config.yaml
norm: "rmsnorm"
parallel_block: false
lr: 0.0014
Rows from block 6 of a small multi-label image tagger, named by matrix and row number. Rows with one number belong to one neuron. Each number is 50 + 10 x the weight over its row's rms, rounded and kept within 0 to 99. All counts start at 0. After the name is the row's rms in percent of the matrix's.
After each neuron's rows are labels from the 100 images, of 14976, where the neuron reaches its highest value: "place" is the part of the image that holds the peak. Only what is clearly more common there than usual is listed. The data: flat shapes of many kinds, plain or patterned, on busy backdrops.
# fc1: MLP up (model.blocks.6.mlp.fc1.weight, 768x384), inputs 64-127
# fc2: MLP down (model.blocks.6.mlp.fc2.weight, 384x768, transposed), outputs 64-127

fc1.494 093:73 54 34 46 52 45 41 61 46 38 41 52 38 44 70 52 51 37 51 59 35 55 55 42 48 56 44 68 55 72 53 51 58 43 58 38 44 43 33 63 66 58 61 54 42 58 68 59 52 44 61 43 42 57 63 33 47 67 52 40 48 43 64 44
fc2.494 119:49 60 57 49 43 49 26 59 45 57 52 44 38 31 47 52 41 45 52 53 36 51 60 54 45 52 51 43 45 71 47 38 63 57 67 53 49 55 39 50 51 57 41 57 41 51 58 43 41 52 42 58 57 52 31 41 54 62 42 64 52 53 47 49
place: centre

fc1.182 095:46 48 48 49 41 36 43 47 44 52 49 55 45 52 52 42 51 48 53 46 43 36 59 53 39 39 52 62 51 51 49 51 62 39 47 52 45 50 55 55 59 63 45 63 47 47 71 50 61 47 42 44 62 65 36 57 64 60 46 62 55 48 49 64
fc2.182 103:62 59 65 54 52 37 42 49 65 55 44 43 52 33 57 35 45 71 49 31 43 66 43 47 54 36 53 36 46 38 60 31 41 49 48 39 43 39 44 53 46 74 48 49 53 41 52 53 68 68 41 61 62 55 62 53 48 49 47 52 44 63 48 36
place: top left

fc1.359 093:29 47 50 41 42 34 40 52 49 57 48 52 55 45 30 41 46 48 50 49 50 35 55 45 44 34 53 35 34 36 37 55 53 48 49 54 62 46 46 52 70 63 42 55 46 47 73 55 53 44 49 53 45 56 32 46 56 61 52 58 42 58 45 58
fc2.359 078:63 60 67 52 49 33 48 47 64 46 45 39 48 51 62 42 58 75 45 40 35 65 50 41 42 47 52 45 54 33 51 32 33 47 41 52 56 38 53 51 49 78 52 62 50 31 57 41 57 60 44 51 58 50 55 58 59 49 43 56 45 57 40 35
place: bottom right

fc1.133 084:35 60 51 48 39 39 48 45 43 47 48 48 56 52 45 31 48 45 47 38 53 42 42 51 45 32 59 47 54 36 44 48 51 44 54 60 53 51 51 51 65 58 39 64 42 45 74 43 49 51 50 63 52 62 33 48 59 59 56 66 45 50 38 59
fc2.133 080:48 50 56 56 45 40 56 53 49 56 47 65 55 46 66 39 63 55 66 44 32 45 51 47 32 30 44 61 62 42 43 42 32 57 54 38 44 33 48 58 58 64 63 62 47 37 64 44 57 50 51 58 49 54 60 56 48 54 53 66 46 48 60 40
place: top left

fc1.238 119:43 43 59 46 44 51 45 48 47 48 46 45 64 43 39 43 39 63 41 55 67 60 39 39 48 49 46 36 47 37 46 44 62 61 49 45 57 51 59 49 67 47 33 38 50 59 73 43 35 74 49 53 48 49 49 42 44 44 52 64 32 40 41 71
fc2.238 156:41 66 57 58 38 67 54 45 36 64 58 34 50 46 37 60 44 37 48 51 52 75 54 74 55 46 53 41 47 56 55 44 61 72 63 49 49 54 44 36 47 48 40 49 43 44 48 60 41 36 53 55 52 52 45 53 48 49 72 50 69 52 58 61
place: centre

fc1.317 100:41 49 42 55 47 32 43 44 46 61 57 48 43 49 43 18 44 44 48 39 40 28 40 53 53 38 66 55 37 41 53 54 43 34 45 57 50 48 53 55 59 56 42 70 41 40 80 59 55 46 43 52 59 54 43 50 45 66 42 46 47 53 46 54
fc2.317 101:37 53 66 56 48 39 42 48 63 58 47 45 51 29 37 34 49 59 50 35 38 56 47 60 51 28 52 40 37 40 57 50 40 46 50 44 47 64 44 63 43 67 56 54 48 44 40 44 74 65 50 63 47 52 51 50 50 57 62 43 54 58 50 36
place: top right

fc1.615 098:36 52 50 50 44 43 44 47 38 50 45 56 54 54 36 43 41 44 55 49 49 33 51 51 48 40 52 46 41 52 50 57 54 44 61 48 55 46 49 48 84 59 40 59 42 46 78 56 55 54 46 52 52 54 34 56 53 61 47 53 40 54 46 67
fc2.615 070:56 50 72 54 49 40 62 48 54 57 45 37 50 53 48 51 52 71 48 47 48 80 60 39 56 44 53 23 52 40 52 32 44 65 42 49 56 30 52 44 37 74 47 49 47 33 70 44 57 61 45 44 49 58 50 53 46 45 53 49 48 51 40 47
place: bottom left

fc1.353 092:66 53 36 45 50 45 42 61 44 38 37 51 39 40 71 57 48 39 54 56 37 52 60 41 55 55 45 70 53 68 54 48 54 42 63 47 45 41 33 61 64 57 55 49 42 60 67 53 44 45 61 44 43 62 63 35 44 65 51 41 45 47 68 45
fc2.353 119:48 60 59 49 41 48 26 59 47 58 52 44 37 32 43 51 42 43 52 53 36 50 60 54 46 53 51 42 45 72 48 37 64 56 66 52 49 54 39 51 51 56 41 57 41 50 56 42 42 52 42 57 59 52 31 41 53 61 43 64 52 54 47 48
place: centre

fc1.420 096:32 60 45 45 42 41 45 42 47 54 56 55 55 48 40 29 44 48 49 34 49 41 41 51 38 40 66 44 53 40 46 49 49 39 48 59 54 44 53 51 67 59 41 64 45 38 67 47 46 50 40 62 53 56 34 51 58 61 55 68 39 54 44 53
fc2.420 092:43 46 51 58 51 32 58 47 56 56 47 62 59 46 56 31 60 57 67 41 30 47 47 50 38 23 56 46 58 35 42 42 28 57 49 38 50 38 52 61 53 66 50 58 44 40 70 50 62 51 48 61 45 59 51 52 43 53 63 67 44 52 59 35
place: top left

fc1.458 088:37 67 41 52 33 43 44 44 43 49 55 60 59 51 55 29 43 43 47 37 48 39 43 55 39 33 57 60 49 43 47 57 51 40 60 62 53 49 48 50 69 59 41 71 39 40 73 58 46 44 45 65 52 56 40 48 60 61 50 65 45 53 43 51
fc2.458 080:43 49 50 59 42 41 60 50 52 54 52 71 56 46 63 40 61 50 68 48 32 47 51 56 29 26 51 61 62 44 47 44 31 59 51 36 51 37 55 61 57 65 58 56 46 36 69 52 61 40 49 56 51 60 47 58 52 53 60 71 53 45 61 40
place: top left

fc1.352 095:56 45 46 45 45 28 35 52 53 41 54 51 44 47 40 31 52 48 49 52 43 40 47 44 45 34 53 52 55 41 43 52 52 43 48 54 63 61 59 54 72 63 45 63 39 47 79 40 48 49 57 54 43 56 42 46 59 66 50 56 58 50 41 56
fc2.352 089:55 65 59 56 51 57 35 49 54 43 49 50 45 38 67 46 57 55 46 30 44 62 47 57 46 43 46 51 54 44 49 44 41 45 53 54 41 48 43 50 52 63 52 59 44 50 68 62 64 57 53 63 58 32 79 61 57 49 45 49 44 65 55 40
place: bottom right

fc1.369 104:57 52 43 49 47 50 38 64 42 38 50 53 34 36 62 54 58 34 62 58 34 54 59 42 58 59 41 64 52 75 54 51 63 46 65 45 46 49 34 58 75 55 57 50 40 58 65 50 46 48 61 50 38 56 68 38 43 72 55 41 53 47 69 47
fc2.369 127:43 57 60 49 42 50 27 62 45 57 51 44 37 34 40 52 44 40 54 56 36 50 60 53 49 55 48 41 41 75 47 41 63 53 68 51 49 52 39 50 54 54 42 55 40 51 52 42 40 52 46 56 55 51 35 42 50 61 45 61 49 51 50 51
place: centre

fc1.501 103:43 50 49 52 55 28 45 51 47 46 44 59 43 46 41 37 42 50 51 43 50 46 51 44 49 48 54 30 48 45 50 43 43 52 45 46 62 45 59 55 65 54 40 60 47 56 97 59 50 47 56 55 38 47 37 52 46 59 67 56 41 43 47 43
fc2.501 110:60 69 44 59 52 52 47 51 48 50 42 55 43 39 69 47 59 56 57 38 55 54 49 40 43 43 42 56 61 33 40 55 43 53 63 38 26 38 46 37 62 65 46 53 29 42 69 64 46 47 50 59 65 38 73 65 58 50 47 59 51 67 62 49
place: bottom right

fc1.395 089:55 51 40 54 52 27 44 49 48 49 52 52 42 45 46 24 41 55 56 40 44 37 47 50 62 37 70 49 44 44 52 60 52 45 45 58 60 57 49 53 60 61 39 64 44 55 71 58 56 38 50 53 45 60 38 44 43 68 50 48 42 50 44 46
fc2.395 090:41 59 38 51 57 45 39 48 64 51 44 56 47 34 54 35 51 46 40 34 31 47 44 51 60 39 50 56 40 51 56 74 41 32 45 56 49 56 41 71 42 59 73 57 57 48 40 49 84 53 51 65 36 47 51 45 45 59 51 32 52 50 44 39
place: top right

fc1.409 090:56 54 38 53 55 21 36 48 44 50 51 57 39 45 50 22 45 51 57 40 42 39 45 49 55 31 68 49 51 41 53 58 45 46 48 64 58 54 49 55 61 60 41 71 43 41 68 57 59 45 50 53 46 61 36 49 46 68 44 50 46 51 43 48
fc2.409 099:42 56 39 52 54 38 36 50 61 54 48 55 43 36 64 31 51 51 43 36 31 46 45 55 60 44 49 65 44 49 53 78 41 29 49 59 48 57 41 70 50 58 69 60 55 44 33 52 82 55 49 63 40 47 54 43 44 63 47 35 52 52 45 43
place: top right

fc1.529 100:41 47 34 53 41 35 49 47 32 54 61 58 50 55 40 38 43 41 46 42 49 32 49 53 54 43 60 52 38 46 49 68 54 43 53 49 51 57 55 50 66 57 36 66 38 53 69 59 52 47 47 53 54 60 29 53 57 52 51 59 50 43 43 61
fc2.529 073:48 59 65 60 39 58 43 38 49 66 36 48 51 52 40 48 30 38 39 40 31 54 48 61 62 47 53 39 43 57 59 50 36 57 48 59 39 44 38 63 54 54 70 62 56 33 80 44 86 60 40 52 56 50 39 53 45 56 54 39 55 51 47 45
place: bottom left

fc1.518 104:60 48 60 38 43 35 48 45 64 40 42 45 58 35 40 33 55 53 64 48 48 33 50 52 43 26 55 44 62 47 44 51 51 30 39 70 60 65 50 59 45 66 54 57 60 47 67 46 60 56 46 55 57 67 53 36 63 79 49 46 55 53 49 55
fc2.518 123:48 44 50 53 62 23 41 58 65 56 48 57 43 39 60 29 51 71 56 32 38 42 49 46 51 40 47 47 49 39 55 44 41 38 47 31 44 40 48 58 42 67 42 55 46 44 48 48 75 68 52 55 50 49 58 63 47 51 51 57 34 63 57 32
place: top left

fc1.103 095:35 53 47 46 36 37 38 54 53 58 53 60 51 49 34 32 40 57 47 42 53 28 48 48 39 32 53 52 40 38 38 56 49 37 42 57 58 52 52 55 60 65 43 57 52 50 69 52 45 50 44 54 51 59 31 43 62 54 59 58 49 48 39 51
fc2.103 094:56 64 53 46 40 47 44 53 58 44 49 48 51 45 69 49 43 64 46 31 43 55 45 54 30 51 42 58 49 43 53 44 42 59 51 44 51 42 50 49 45 55 48 56 47 51 80 46 56 46 49 61 67 35 52 61 64 42 36 64 47 61 47 36
place: bottom right

fc1.371 105:45 50 54 53 49 41 41 48 50 53 50 48 55 49 56 33 56 45 56 45 47 28 42 52 46 39 61 55 50 47 43 49 49 28 52 60 48 56 42 45 69 71 48 72 42 35 65 41 60 65 44 52 60 62 48 48 62 73 43 57 47 49 51 54
fc2.371 092:60 44 44 40 58 39 59 53 66 47 60 60 54 55 51 40 60 60 54 40 47 66 47 46 62 41 43 50 48 35 34 48 34 72 39 56 64 50 48 61 36 59 50 55 50 43 99 47 56 51 65 60 31 41 60 48 45 47 56 35 40 63 44 32
place: top left

fc1.709 096:40 49 55 57 47 31 36 59 43 56 48 56 39 40 44 35 54 49 59 51 37 30 60 51 52 45 58 36 55 52 52 49 63 24 60 56 43 40 47 49 67 65 50 68 34 37 62 54 67 60 50 45 50 57 52 56 52 65 54 50 48 58 57 74
fc2.709 100:54 58 59 51 49 36 39 44 66 49 42 49 48 24 61 36 62 63 38 33 45 55 41 41 41 40 52 47 40 39 51 41 51 47 43 39 44 51 56 60 55 63 48 52 46 43 55 43 62 56 25 63 68 45 62 57 59 43 27 65 33 58 42 40
place: top right